{
  "arch": "coatnet",
  "model": "image embedding model",
  "dataset": "flat shapes of many kinds, plain or patterned, on busy backdrops",
  "train_examples": 97500,
  "image_size": 32,
  "crop_scale_min": 0.8,
  "horizontal_flip": false,
  "translate": 0.06,
  "color_jitter": 0.1,
  "targets": ["count"],
  "num_classes": 6,
  "embedding_dim": 192,
  "norm": "layernorm",
  "norm_position": "pre",
  "activation": "quick_gelu",
  "mlp_ratio": 3,
  "head_dim": 64,
  "fused_qkv": false,
  "qk_norm": false,
  "parallel_block": false,
  "inner_norm": false,
  "patch_size": [2, 2],
  "depths": [3, 3, 3],
  "widths": [48, 96, 192],
  "am_softmax_margin": 0.3,
  "am_softmax_scale": 16,
  "init": "trunc_normal_002",
  "residual_init": "none",
  "optimizer": "adamw",
  "lr": 0.001,
  "beta1": 0.9,
  "beta2": 0.999,
  "eps": 1e-08,
  "grad_clip": 0.5,
  "gradient_centralization": true,
  "steps": 17400,
  "batch_size": 256,
  "epochs": 45.7,
  "lr_schedule": "cosine_restarts",
  "final_lr_fraction": 0,
  "warmup_steps": 340,
  "weight_decay": 0.1
}
Rows from block 5 of a small image embedding model, named by matrix and row number. Rows with one number belong to one channel. Each number is 500 + 50 x the weight over its row's rms, rounded and kept within 0 to 999. All counts start at 0. Numbers have three digits each.
After each channel's rows are labels from the 100 images, of 14848, where the channel reaches its highest value: "strongest on" is what is common among them. Only what is clearly more common there than usual is listed. The data: flat shapes of many kinds, plain or patterned, on busy backdrops.
# convs0: expand pointwise conv (model.blocks.5.convs.0.weight, 384x96x1x1), inputs 0-47
# convs1: depthwise 3x3 conv (model.blocks.5.convs.1.weight, 384x1x3x3), a 3x3 kernel
# convs2: project pointwise conv (model.blocks.5.convs.2.weight, 96x384x1x1, transposed), outputs 0-47

convs0.186:572546459581368487567441556533430511470476514453479421463472521487521530490478419573537499491477459563517471549473539484464471493548548430564554
convs1.186:484419494534565505432545439
convs2.186:529531435485512525598553454563555422444421534433515452489524467387564579571443492527570449519489539418528478480491517421543477434449532528510532
strongest on: count: three; flower

convs0.293:479489501455626517478516491502538485515530495517503523552483476493480491492533614441502472534515496499484549433508423515569505570475419638390494
convs1.293:473449443455473423454454445
convs2.293:516429523443612528501470481544574538529540520525550559500462525471465515526581507494466494489534490501476548407544476465503533549450423599447551
strongest on: count: one

convs0.157:449422488529551504458576439461465465581509549538485601578510525532531474596469505485577465515483489548462500483466468469554496473492464522439489
convs1.157:557543570526487543571539556
convs2.157:472556536524445446459484523451417473443430450463473412514507514545487451432518543451414534544488484506570474590457552572544440486552517493556424
strongest on: count: two

convs0.142:571540574500366512543439510519436478488478519466520465475540511452522519500488415592462463467518594510450389547439541479397520400511587424578530
convs1.142:550506419480493524419475572
convs2.142:463554519522382464482495519440439460453448459510464412460496502527517470482444510427497548483475484512465490607454517545520468495568548412550443
strongest on: count: three

convs0.12:517504548601404485532472523508492501529470541496498532477518507480522505469468399593416430501498546465490448532480481491422497479508582422579539
convs1.12:538458452564518515511520609
convs2.12:439503555510474434422503497415416493468482427518496537487512480569465436414553559402397566500496482554543542565472524573513453543553474460542459
strongest on: count: three; count: two; flower

convs0.93:597504555472466518563478535529466532470463611517560511476547626447517507581491408699478376500465526541494461480457458469418499462474481447549534
convs1.93:535589503500518595453461485
convs2.93:470508490572430434507499442457500451468439469436436432533571499513554499471424533490532564443462457471513450557483525538482498454520582433567443
strongest on: ring

convs0.153:548646439441471630514513495519487563512482529541528426494446471530466485474470445561564429482506478516444509527524558401468476499512475497483519
convs1.153:451589448578470459472505493
convs2.153:420511584482446547485470459471486571559544476556500502471438549505441467472481453479499567466575428563588535538564443554446529545555473421441525
strongest on: count: five; pink shape; ring

convs0.92:574410455540540502494534497462484465493461468501466482585633510499494483449477536541550482531427468534592497569408426521435468455531539491545448
convs1.92:503436443468494440423433490
convs2.92:525493410537569485564562427537544460510478511448487523567573468456539574510461503599621452459474452433550449427486483470501472443424530514538520
strongest on: count: one

convs0.291:554440484492475567611451485606468456444454528426511451449477576384499553616516442508522508491470505541490492514469557421476541463479527450507550
convs1.291:534458454484410427523445514
convs2.291:513567508441499550494475561528447518441468514572594415389378504451497474503517457455449503571511496521485583527465550506559464554552449515514554
strongest on: brown shape

convs0.107:480494544492465474489492470480557488461543505508443450545490466528442419428628639518495526575535457485493474532508535540540422494524500541499335
convs1.107:500513478514516532369443496
convs2.107:474423585479563479512381427505517565608541465488513454506495594427493517505536503493466539454634406491503509505575418507394585526509513480472510
strongest on: count: four

convs0.374:622494501505503501571491561535483536504494502493548479510535519503514563571453351668514386490507518554506449514502466457425499437499494506558573
convs1.374:512450494582543454485595502
convs2.374:483532482561456389512487423458508459466451462437468445513578506513566529467439513493492557448482459455548454532503527534471490476500574438569445
strongest on: ring; cross

convs0.173:509497504564433559542481567495529474459499633477531438520514573443529519503521410634439404500455499539526504490419492525392555487508546440561538
convs1.173:475442430438476508429519561
convs2.173:488508562549468389520425486476481487490446431451448520509563557502555535474488553464437549394535504507413476537518490539474536474519528484553466
strongest on: count: three

convs0.118:442569503509514514521529570513512567458514569495488549449503519472521583493411433517453492431402481495472508467533490557470537530463511413525595
convs1.118:460465458434450438464445446
convs2.118:432521453557492461473607445433482458507496433478418561556548416544523528420451560526583542445459426505570442530459500572460463461493543438552445
strongest on: count: one

convs0.110:631583536524470504536388601532478508521473462513500413469497568471459546498492432603474403420476492552446456494478535481374523487531492465529543
convs1.110:506422457426476556526566520
convs2.110:589553493447484487581468564557514486446424556467538457436518537434571528580486429513456438515478576444377478476492561412550481451466513553551538
strongest on: count: five

convs0.22:474611513514489468558547518587482544512498556485573537527505502434511556507457463584536427404481480525459465440492450507470490486438456475499673
convs1.22:472517477555605529472568480
convs2.22:537415566480510463529433477531594563586579524460501510513518617459510531537503486534504493422569479473450499491591413471419600461485515520426489
strongest on: count: five; flower

convs0.15:480447486482403478501478497497431425460468499500441464505465489502494459494519534422470560528503567482511501617454586463575503490584556502581392
convs1.15:511513497543517492423382508
convs2.15:521506488469590493498475489543478442455408501494512483519502460515458492502575545505406455553513465474556541424467579493570433524451478568556519
strongest on: count: one; ring; largest shape: ring

convs0.181:506475441419465476470498470445472466467508507491425468544525506546498421484580580485514503561429532511446499536506538475519435485505508519559272
convs1.181:537506432534605524448471510
convs2.181:557425545442564492531457524583585559518533556474513547529509521429470574545584526582434466525543504474414505433544465468486524534402471587425517
strongest on: ring

convs0.54:529484428435443490445559523374484478441557514512437521591562481591469446501549569515527455561439521536413499512551539496536467543498446568541363
convs1.54:488498423555545471538588463
convs2.54:548466511439480554541467522540587581517569592487537564516489547430495550567535469543504471531500573491401523434568472454456550523454488571428575
strongest on: grey shape; count: five; count: four

convs0.382:560521511524397462544483569530414496447477530487514450495554504489468516555450429582482439494483520476514446543493513473406496413543594428581554
convs1.382:501530455400518560534467442
convs2.382:573476445505515551534541535536573540560540503507505537474542487454476571541442475592576460481530504532474468461513458466478551493431512497437526
strongest on: count: four

convs0.70:488421514591504437551520529482486478549475600508527506573493470516499545540506471549546411452521514499512488456445451506459493505486567475510514
convs1.70:517497578403464494480488430
convs2.70:426432535534508469483447407468529485486497464459482470548536551523486525447557574521456598474493385512493524496530446554434538548472476439514483
strongest on: count: one; flower; largest shape: flower

convs0.44:463478487506467508445617474365475460562492427571444501567548392583425458482489521485553481473448483547500433489488559554580470464576531530515441
convs1.44:380475520454530546461505482
convs2.44:528449539502489459584387457586600548528546530418507464484508617401538559548500539561546527449577453461468458423567457449441564474443525525477527
strongest on: count: two

convs0.49:528493520524478556463435472497492541465520491551526390477548581472455440397574541515528511554604465507566551580544459474460497499586544447492471
convs1.49:468430375500524503490498518
convs2.49:476503577503569445505452516485541583577497468506540610496505598490495591513532451506415483379544480489483525429556458541468506551435456542481565
strongest on: count: two

convs0.56:490553540568493534501528560559430519565465479578513535540464526458473523491439463570511403451489506574521492457485500532416472471509459475424607
convs1.56:464453540449466564419491552
convs2.56:527547449594428465587533488548552499479471539411494489527522499473621576560437441550524499455455506408435430454525563445540465438489521514495560
strongest on: count: five; orange shape; flower; ring

convs0.369:480495537510427471481587492471427406515495449462442555548492478511535484508467515446548532564447515528521444573463588564574403457510525551520447
convs1.369:501485503510642535493496476
convs2.369:561428535459562535526452540567555578546565537503541549485495562435477549572538482563470461491549515512405511438553434449443581534459452525459567
strongest on: ring; largest shape: ring

convs0.350:426558550469470591507578450435447508467541545553452515482457468525503487509511394488454513503527544570524471539465538534574369520535479550532527
convs1.350:522541552550564566516561551
convs2.350:443468505478519523406515492438449515509545401581467506486499495549395448447525550451542552435504469594477539591504467519496544567551476474504470
strongest on: count: one; largest shape: ring

convs0.148:536517442524504600554467533593477493556456462493488476382450549412527561573486428488529511493531497530534470517425513462502556426533542401438570
convs1.148:490434521437455402535475507
convs2.148:416506502554520435440585483450430434465503447493414609568510425537475516412511552441473526473416469558550479534447580611516428497533502485540457
strongest on: count: five

convs0.363:420574429501468543484577590483381492431442513521480479542509463507512513499414456464464551537453554479534491551482610550533441486566555456541490
convs1.363:456460499407463477508415534
convs2.363:496532433508466510476605521470406456454469501523458525566507387596474431479500533468492469622433556511593453513424542537564411455516522501538404
strongest on: count: three

convs0.145:496427556511473487651492454558496465481455536438536463482482515395558558576511475489524545497529544484506444521468512486480524495475546452551555
convs1.145:503486468396437444500443515
convs2.145:533547509440500552514472585547488488485470538552616471364398521458522514549503420512455450517508561507446575478487527470538495553512423544503566
strongest on: count: one

convs0.112:537452494464454505513533447445515457447527472549426493493579451535430482511582563514502505511535412501435444498493588516569402552520520543569338
convs1.112:429416477523532556549487449
convs2.112:503436530498560468520414456567614582496523504434497509494547544429521545523539556524471560494561470435461509433585438473440550510439498554445502
strongest on: frame

convs0.370:616496510486475469529489570483476527480550555546528511500556552512516551548449322650479397495463536560481476497478423491388485482498490466577550
convs1.370:485580530567539438506567478
convs2.370:451542495582455415509508431467487437482440467433444456530562477496547521469428540492531547427473456457527449565486504529491495431492561446562452
strongest on: count: three

convs0.9:477441503541483516604503437550501459458414522424528454455486514422569537549476435492533553494592506430491464530507541489471523464519548455500553
convs1.9:430462509436398470509476497
convs2.9:523501555433510532512432571537479516518503504558609481380392544475508505532527434496434487521533558536430557472519494485489517572498420526464565
strongest on: count: one

convs0.26:445549567575467446587589533562440493578484444538502578573497523468542574567468465518526544496558453577501442514440397550472452486493472450456583
convs1.26:467544434485600521444492464
convs2.26:439479489493577519458387498539556567497479457462497484473477497566447437451603601423430558446558434454514560452585538487505549542480508508468450
strongest on: count: five

convs0.172:539489470560481564580484545550480487559451569478511492420482543438535577558455389526533449474479521547600523499456517485448540438545525413472632
convs1.172:538420515461458426531446458
convs2.172:474520511454481577462526555500429494477493490595576488442390480496439426496549483476446509555480500621500574532486527533529455586575400497494544
strongest on: count: four; count: five; cross

convs0.146:484515449633461465440589481431434467561470483519449557549558538560506453451428493542586393524519445549533449576474472539500499425622560464507474
convs1.146:453433525460440542454455564
convs2.146:498436446576536519511520418479511467571465456492412596595553518493494538519452551564635504449523379500532457476506445511457498431497496548461481
strongest on: count: one

convs0.176:572493516578462414570438572553461496426420461444485415487514506471512594507421434551465481524460502456566475517522547503440486486537608452594560
convs1.176:532526513599535440565506457
convs2.176:472506526515555430468492486472460500426446456469496503553541486555471505431569577501414532554481432506599528483500550577543452528474458539561444
strongest on: count: two; flower; largest shape: flower

convs0.50:553554408497528504442484568516525647528529558544511487441510566552429499486465466578552456454472470535513562509530519461378546515494436430483497
convs1.50:469538514498627508446473502
convs2.50:552576496484481524576482492550490432449400529444524369488524508457572532559506509514480473508483526389448466496391588410563466442496538519561479
strongest on: ring

convs0.137:432565466534486503410518539403482540537519507553481567509470475605495417475507582510496485594508525503438533476477468529471450528564496466440457
convs1.137:519468520461368463511497519
convs2.137:508525496457542473441503572476461470451461483560503560511467480583440431458561543441405501554456548531477567485448554524581445563536430553511468
strongest on: count: two

convs0.116:453512511465471471498604573440406482458501539486465526569510502527557458531417417477486485540370586530503416533437555592532481377564564437512483
convs1.116:575561537536521558537529568
convs2.116:547514419418480583486575602499488482457519547557502514514468413500438464525519459487506433594458565520477481512461528476558467513516502536514509
strongest on: count: one; largest shape: hexagon

convs0.304:513514571532501495558460487677552521521484546460571488474399512378552547499527467519500490404476492470498492411526548475509507507471491527481605
convs1.304:513566506591565528500566512
convs2.304:482464570492506518507429484501517634635607494498513531483497594467504527504503455512485511456615461524495491487589412504409580526495470471384532
strongest on: count: five; pink shape; teal shape; gear

convs0.353:385511541443450536500548462475455518509551502526441440533414479496485451477570461468472537514477509532547503521468656487521435464513522552533514
convs1.353:538552538550568553530569534
convs2.353:513511459488457542431570570445449499515554480587474498469500447508430441491482517483568469519488526551482508581466492514502501506563527453521474
strongest on: ring; largest shape: ring

convs0.51:525497525533506522483558476488396451569495500538478581523467526538538453517471461522486455544488581593456450572461480539534453447564513544440517
convs1.51:465547565465505574483550573
convs2.51:467516524552436537408530491420406483525518427573482497457462501573448412441458525453539551462498459581499539606487459541499494522616500451511471
strongest on: count: one

convs0.329:454586521498473509514550470527526546517538494545535569499475449491465541435506483550476470425540497470445508447554497504504476535437472519499553
convs1.329:496559476578609509485493508
convs2.329:499434567504507518491445505544522621638614496516525517497471611523508504534499463495518500460577493519511520469552386511395624533492477499385505
strongest on: count: five; ring; gear

convs0.345:533409539509393445467441446422524420499472472464477525447568573498553470521573546543461537598495479476487529487492518478481455553531531534518466
convs1.345:411438441483530495538535558
convs2.345:572516480507543506563445471560597476505530559474518476474469488516504543523509525538556458421501537447453489402563535394529519471433482584453495
strongest on: count: one; largest shape: ring

convs0.365:394533542546516470512606526498412419485481506502498568514481489511558533493431504422566514524502481511465489530457435638549453488562532428449511
convs1.365:469420459463458441461432474
convs2.365:536557488560515434596446444547500477494443506389474434534522524506582603489464510567512493480535480419542443467493518504506489447429561512511461
strongest on: count: one